Weights of a small image captioner: trained on drawings of small networks of dots and links.
Rows from block 4 of the text decoder, named by matrix and row number. Rows with one number belong to one neuron. Each number is 50 + 10 x the weight over its row's rms, rounded and kept within 0 to 99. All counts start at 0. After the name is the row's rms in percent of the matrix's.
# gate: MLP gate (decoder.blocks.4.mlp.gate.weight, 512x192), inputs 96-143
# fc1: MLP up (decoder.blocks.4.mlp.fc1.weight, 512x192), inputs 96-143
# fc2: MLP down (decoder.blocks.4.mlp.fc2.weight, 192x512, transposed), outputs 96-143
gate.97 079:32 59 30 49 65 59 47 33 59 53 66 50 55 61 68 40 43 49 54 66 62 42 71 55 46 49 47 37 46 41 67 40 77 53 48 46 44 45 55 52 60 44 39 41 55 55 70 51
gate.98 039:59 59 56 49 54 57 45 32 39 66 57 51 55 60 52 38 47 44 42 75 57 40 55 67 70 51 35 38 43 47 53 36 49 46 39 57 72 46 49 54 62 39 30 50 47 59 49 71
gate.99 045:50 50 34 46 49 59 55 27 40 68 41 44 59 39 64 50 41 41 60 81 54 50 62 35 48 57 34 41 55 39 71 38 49 31 40 50 55 66 51 49 50 48 42 55 58 53 51 53
gate.100 094:53 63 50 47 40 49 40 32 56 47 50 44 38 58 73 52 33 49 53 57 67 41 54 47 64 52 38 27 58 30 60 46 57 61 55 53 49 48 51 47 53 66 49 53 42 58 63 48
gate.101 170:49 67 59 36 61 47 46 36 52 66 54 35 61 48 26 39 34 41 38 69 44 47 58 37 46 44 40 51 47 50 49 39 32 48 48 53 54 64 51 54 51 38 36 62 44 41 65 58
gate.102 055:54 44 48 39 43 58 42 34 31 47 55 51 59 55 50 57 39 46 64 80 59 48 52 53 54 44 54 53 47 45 33 42 45 54 42 66 59 50 39 34 60 69 18 52 40 51 58 55
gate.103 111:45 57 46 66 51 40 33 15 32 49 35 47 59 59 35 44 53 54 61 61 70 38 50 53 64 56 63 34 39 47 60 62 48 40 52 38 58 47 48 41 55 47 47 60 64 54 68 43
gate.104 040:55 49 52 59 50 60 28 05 61 67 50 44 45 59 48 52 36 40 37 85 54 46 55 47 69 58 26 44 58 39 50 32 44 43 45 62 51 41 44 46 61 45 39 57 54 57 45 55
gate.105 053:52 48 41 63 25 40 38 31 39 58 64 55 54 54 59 38 56 51 54 67 58 45 46 49 67 61 38 44 58 58 61 50 46 55 49 73 44 42 46 46 62 47 36 62 37 62 48 64
gate.106 057:52 60 58 48 48 62 41 37 50 51 40 41 51 66 58 54 46 37 49 66 53 44 65 40 75 37 59 41 36 39 45 30 44 52 43 53 64 39 44 46 58 45 27 58 50 64 46 69
gate.107 063:51 39 54 39 41 48 41 27 39 51 50 34 53 63 68 39 44 50 41 65 60 47 43 46 58 51 40 44 59 39 69 43 33 24 41 55 49 49 54 38 72 37 37 43 37 58 50 61
gate.108 108:56 46 48 55 43 39 52 37 66 57 61 49 56 74 57 49 35 39 54 52 52 38 58 48 70 58 48 42 52 44 56 31 44 27 58 63 56 55 47 36 53 51 38 46 48 52 29 55
gate.109 195:48 43 67 43 67 60 44 40 49 57 68 38 53 53 33 53 27 23 37 65 39 39 41 46 50 42 47 77 53 54 48 45 29 59 41 60 48 61 54 52 48 43 27 55 52 21 56 45
gate.110 051:62 70 61 61 50 57 42 27 35 55 60 44 59 50 53 34 46 40 48 74 46 33 63 49 75 48 28 39 53 48 60 44 41 41 53 45 50 47 35 56 47 38 32 56 45 48 48 53
gate.111 099:48 43 42 55 63 34 45 32 47 56 43 49 50 57 41 53 49 33 50 77 50 52 43 58 50 43 59 64 54 50 67 60 56 50 41 52 47 35 43 53 70 37 40 34 27 70 50 62
gate.112 056:61 63 41 51 38 72 39 42 44 61 49 37 38 51 39 45 54 35 42 56 42 48 50 41 66 53 51 45 44 46 60 44 46 47 48 78 54 33 49 48 49 42 33 66 48 56 60 63
gate.113 072:42 43 49 50 48 53 55 37 44 45 57 54 47 56 49 58 70 49 51 70 56 48 61 40 47 42 51 49 52 36 53 28 43 36 54 51 44 52 66 43 62 40 34 78 45 55 61 44
gate.114 067:43 43 49 54 45 49 41 32 56 60 40 49 50 57 32 52 57 49 44 90 51 37 62 63 70 59 28 45 66 53 46 52 43 40 54 62 57 51 50 44 61 46 30 48 69 47 57 43
gate.115 049:69 58 43 47 36 53 30 29 54 66 47 42 53 58 48 44 58 47 52 75 56 56 66 49 63 39 40 47 45 37 58 44 47 31 41 61 53 38 47 48 47 45 33 51 40 57 63 41
gate.116 122:62 53 54 51 45 49 41 24 33 55 53 43 50 37 49 53 45 54 50 52 64 51 44 56 55 48 42 37 40 69 56 55 53 65 55 59 70 55 49 25 55 31 42 53 47 54 62 70
gate.117 051:52 54 52 54 39 47 46 24 48 58 33 47 50 49 64 54 40 49 36 68 60 39 70 43 66 56 44 43 54 44 74 59 46 46 43 52 66 68 45 51 63 49 24 34 30 51 66 61
gate.118 052:62 41 47 43 58 53 38 25 34 63 42 49 56 59 62 47 57 39 48 86 51 50 69 54 64 54 45 56 60 47 55 42 62 44 42 52 55 46 43 69 54 52 36 46 49 52 55 47
fc1.97 068:50 31 55 42 30 63 39 49 44 49 35 57 36 52 45 64 61 46 53 49 56 43 36 34 47 47 64 18 47 49 43 46 46 63 59 52 67 50 35 45 50 57 49 53 46 53 35 63
fc1.98 057:41 36 66 65 46 49 46 63 46 63 49 36 59 43 47 75 54 58 45 55 53 22 33 52 47 43 44 60 55 48 35 49 63 40 49 43 41 66 52 59 42 57 59 60 56 43 48 48
fc1.99 063:68 77 48 43 54 51 47 44 39 66 44 51 45 46 59 55 55 64 58 33 36 39 47 52 41 52 60 39 49 61 64 50 55 43 40 52 18 41 42 48 53 36 43 45 44 36 34 60
fc1.100 082:47 49 44 37 40 50 54 49 44 62 44 54 40 51 59 49 41 45 52 48 40 44 33 41 29 45 60 50 43 64 60 54 40 47 59 63 58 57 49 55 66 58 42 53 57 51 55 48
fc1.101 182:32 32 35 65 32 38 40 56 45 34 42 63 40 63 68 50 70 59 60 46 66 53 46 69 53 48 65 44 48 49 57 61 55 50 57 49 45 45 48 55 47 52 42 45 53 74 28 45
fc1.102 067:58 35 58 51 39 76 57 47 54 43 58 55 56 60 55 55 49 60 39 54 56 49 53 42 28 40 64 53 46 56 38 30 43 63 58 46 67 51 72 59 59 55 55 70 53 62 65 34
fc1.103 111:46 56 44 50 38 62 67 48 50 58 44 38 44 39 85 41 64 48 37 42 44 64 47 51 37 60 54 52 55 49 50 30 42 58 50 25 43 48 54 52 64 43 56 53 61 55 48 51
fc1.104 047:32 32 55 55 57 40 60 28 51 18 56 60 49 47 53 43 59 59 41 64 46 44 50 54 45 46 57 53 62 50 61 60 55 54 63 62 46 53 45 38 53 56 63 35 60 37 52 53
fc1.105 066:41 50 49 59 60 51 35 36 36 49 33 52 42 58 46 49 48 43 48 60 52 49 56 47 66 40 47 47 45 40 51 55 40 44 56 54 45 46 60 57 44 48 49 65 53 56 59 37
fc1.106 070:33 66 64 67 42 49 53 57 42 56 25 49 31 60 54 71 35 48 43 57 45 40 54 43 54 52 50 53 45 55 48 54 63 50 60 34 57 67 38 55 44 58 36 51 41 59 46 67
fc1.107 083:47 51 63 41 43 49 60 57 43 59 65 45 51 40 57 40 37 43 54 49 52 63 54 51 45 45 54 57 53 57 53 45 35 34 21 58 43 53 38 58 63 37 56 44 27 60 54 47
fc1.108 099:59 55 49 45 52 43 36 48 69 49 45 38 33 49 54 60 58 45 54 38 56 59 56 41 56 52 51 67 54 60 63 62 41 64 59 39 45 42 40 56 44 44 64 46 25 53 42 48
fc1.109 185:60 50 72 37 58 53 41 48 48 49 50 41 51 46 28 55 34 37 40 50 48 33 52 36 39 42 40 63 46 44 49 45 44 67 49 55 51 57 56 47 45 47 42 63 57 31 70 58
fc1.110 054:38 42 59 46 32 53 52 47 47 26 56 47 55 55 61 49 42 53 48 55 40 75 53 40 55 47 71 52 58 48 71 47 40 50 67 55 63 47 75 63 57 53 52 59 49 54 44 29
fc1.111 083:56 45 41 50 62 41 44 48 52 48 35 61 69 41 59 77 62 42 56 66 51 67 55 40 44 45 58 69 65 53 42 48 63 54 53 73 43 61 35 47 45 49 53 37 45 37 49 48
fc1.112 064:52 43 39 57 53 40 50 41 55 49 47 37 32 54 51 67 38 52 51 53 41 62 53 46 45 45 55 38 61 49 64 48 37 48 51 35 59 52 65 67 42 61 54 50 43 47 64 47
fc1.113 069:50 41 65 64 66 62 60 42 44 40 49 62 37 50 56 55 57 36 54 51 71 17 38 51 65 62 58 44 36 59 65 46 63 60 51 43 40 60 41 50 31 57 42 46 66 62 53 49
fc1.114 068:52 60 42 81 65 45 52 20 56 42 63 53 40 62 22 56 62 44 52 43 54 64 49 45 72 25 61 56 62 53 56 47 36 62 58 46 37 39 33 56 52 48 50 43 52 47 57 41
fc1.115 065:41 79 48 34 39 54 54 51 44 57 61 54 46 40 69 51 29 55 43 62 43 37 40 52 43 54 39 51 38 62 53 46 52 37 57 40 50 48 45 60 55 41 69 53 62 53 59 55
fc1.116 104:63 49 55 51 51 33 42 50 64 52 46 58 55 57 42 55 46 60 59 40 60 63 60 49 58 45 57 71 56 47 44 72 57 18 45 55 50 55 54 39 44 53 44 40 43 54 60 36
fc1.117 068:68 55 40 45 52 45 49 54 42 46 44 39 63 56 60 32 66 58 55 57 58 55 47 39 57 42 34 43 53 59 63 51 34 50 40 58 55 44 43 51 46 35 42 46 54 47 38 38
fc1.118 059:56 71 37 64 42 67 64 60 36 69 39 68 60 24 63 56 55 39 54 52 43 49 59 57 47 50 64 44 47 44 61 65 37 47 60 53 52 56 44 43 36 50 62 45 64 35 53 65
fc2.97 075:46 44 34 62 45 64 30 61 38 36 48 51 60 36 44 57 60 45 46 49 61 63 36 59 51 37 61 41 35 44 45 49 45 41 48 59 58 70 45 56 54 46 63 49 59 36 46 66
fc2.98 045:47 44 51 51 52 66 54 71 49 57 53 43 50 37 52 57 48 65 47 46 55 38 50 48 51 47 42 57 50 50 68 55 55 43 51 41 42 58 62 56 43 59 39 60 40 47 44 49
fc2.99 056:53 52 37 34 59 41 42 50 52 58 39 40 38 53 55 53 51 54 58 39 42 36 64 49 47 56 52 35 47 68 50 54 50 45 55 63 28 55 32 53 49 31 37 41 49 55 34 51
fc2.100 087:51 44 46 47 48 58 63 24 52 54 57 48 50 52 61 43 45 50 53 34 51 64 46 40 58 45 65 40 53 55 65 41 46 72 44 61 45 43 53 45 56 80 56 36 57 46 58 41
fc2.101 176:33 54 65 46 45 47 59 55 48 39 44 33 41 64 56 49 48 57 67 49 48 59 56 65 52 70 49 56 50 65 56 56 53 41 73 50 42 34 50 57 31 64 62 26 56 64 36 38
fc2.102 062:63 36 54 55 30 55 54 44 57 41 60 69 46 60 44 49 42 63 35 50 49 42 44 43 49 32 55 51 45 50 45 44 40 65 56 48 57 55 66 57 52 65 70 70 49 57 69 37
fc2.103 116:56 54 59 49 34 53 51 41 39 59 44 49 43 50 50 39 51 39 57 48 53 55 57 66 62 38 59 69 45 39 40 43 59 58 54 31 43 44 53 39 62 42 48 49 46 49 46 66
fc2.104 042:46 33 64 50 58 43 53 30 34 49 56 66 52 49 52 51 59 72 39 62 38 45 49 47 40 49 53 59 46 62 70 53 61 38 59 50 41 47 39 37 65 35 62 35 55 34 38 45
fc2.105 058:57 46 47 48 60 51 48 45 25 36 24 53 45 48 43 54 47 54 57 75 61 30 48 38 53 57 49 46 41 37 60 59 46 44 46 56 55 55 47 51 42 47 49 47 51 41 54 44
fc2.106 065:27 60 60 41 49 70 53 52 42 50 33 41 37 56 41 53 38 43 50 55 49 47 53 24 54 48 46 50 44 35 49 59 46 47 48 44 55 53 51 52 48 50 34 67 51 55 56 58
fc2.107 079:45 52 40 42 46 53 57 53 37 64 66 49 57 53 64 34 48 36 60 47 45 45 45 39 49 64 45 48 47 35 44 55 57 25 33 66 40 54 60 58 49 46 72 42 42 47 56 32
fc2.108 102:55 56 54 58 45 50 41 48 74 42 51 33 39 45 70 58 52 57 31 50 51 59 46 49 54 44 53 51 29 51 38 44 65 41 45 34 54 29 46 53 49 50 53 27 55 60 56 63
fc2.109 173:71 66 34 67 50 51 63 52 54 39 45 49 46 46 22 29 33 49 36 56 52 60 57 43 55 32 57 31 44 55 46 50 46 63 29 68 45 54 55 45 61 44 45 63 40 38 50 53
fc2.110 047:28 60 43 68 49 46 47 35 56 29 61 42 44 34 66 48 29 53 48 51 43 60 49 51 39 55 63 50 50 43 47 39 44 55 53 56 55 49 63 47 54 46 70 49 27 44 42 52
fc2.111 097:69 55 61 43 61 40 50 58 49 52 44 58 46 48 62 51 51 60 53 47 58 42 60 41 47 50 62 74 49 47 48 53 63 44 46 58 53 37 58 45 38 53 40 35 35 41 64 32
fc2.112 062:38 43 46 46 52 47 40 43 53 43 47 52 44 55 43 60 40 56 43 57 46 60 52 47 35 41 62 35 72 48 58 63 39 49 48 41 45 63 47 43 48 53 56 52 58 37 48 59
fc2.113 076:41 43 56 45 75 52 55 50 45 42 49 50 48 43 61 51 69 41 63 52 57 58 52 56 48 62 52 58 51 38 57 49 30 52 38 67 45 57 28 52 28 58 52 48 38 50 54 37
fc2.114 070:54 46 39 49 43 34 48 46 50 37 45 62 51 48 29 56 55 68 50 60 35 45 71 43 66 43 37 66 42 40 46 56 48 44 43 55 32 38 38 47 40 49 42 42 58 51 44 45
fc2.115 058:46 51 38 53 48 49 47 42 57 53 55 60 56 55 67 41 36 64 44 55 51 63 54 54 48 59 43 49 44 67 46 54 56 53 64 56 63 52 49 53 45 47 52 43 59 52 68 57
fc2.116 117:51 51 56 53 46 34 20 43 59 67 51 52 74 52 45 40 57 62 50 48 58 47 45 42 52 45 57 49 61 59 39 39 52 28 54 51 53 61 50 32 46 54 51 63 44 31 48 33
fc2.117 061:63 44 37 50 50 36 40 44 48 40 45 48 60 52 66 49 71 65 56 57 64 56 40 51 56 70 39 48 73 47 44 49 45 50 44 64 53 49 47 50 41 34 50 41 34 55 42 41
fc2.118 054:52 65 33 68 52 66 55 68 40 63 46 46 66 28 44 48 74 38 60 53 54 48 62 54 37 54 68 53 55 53 47 57 33 41 55 51 62 46 44 54 60 36 45 53 63 52 56 40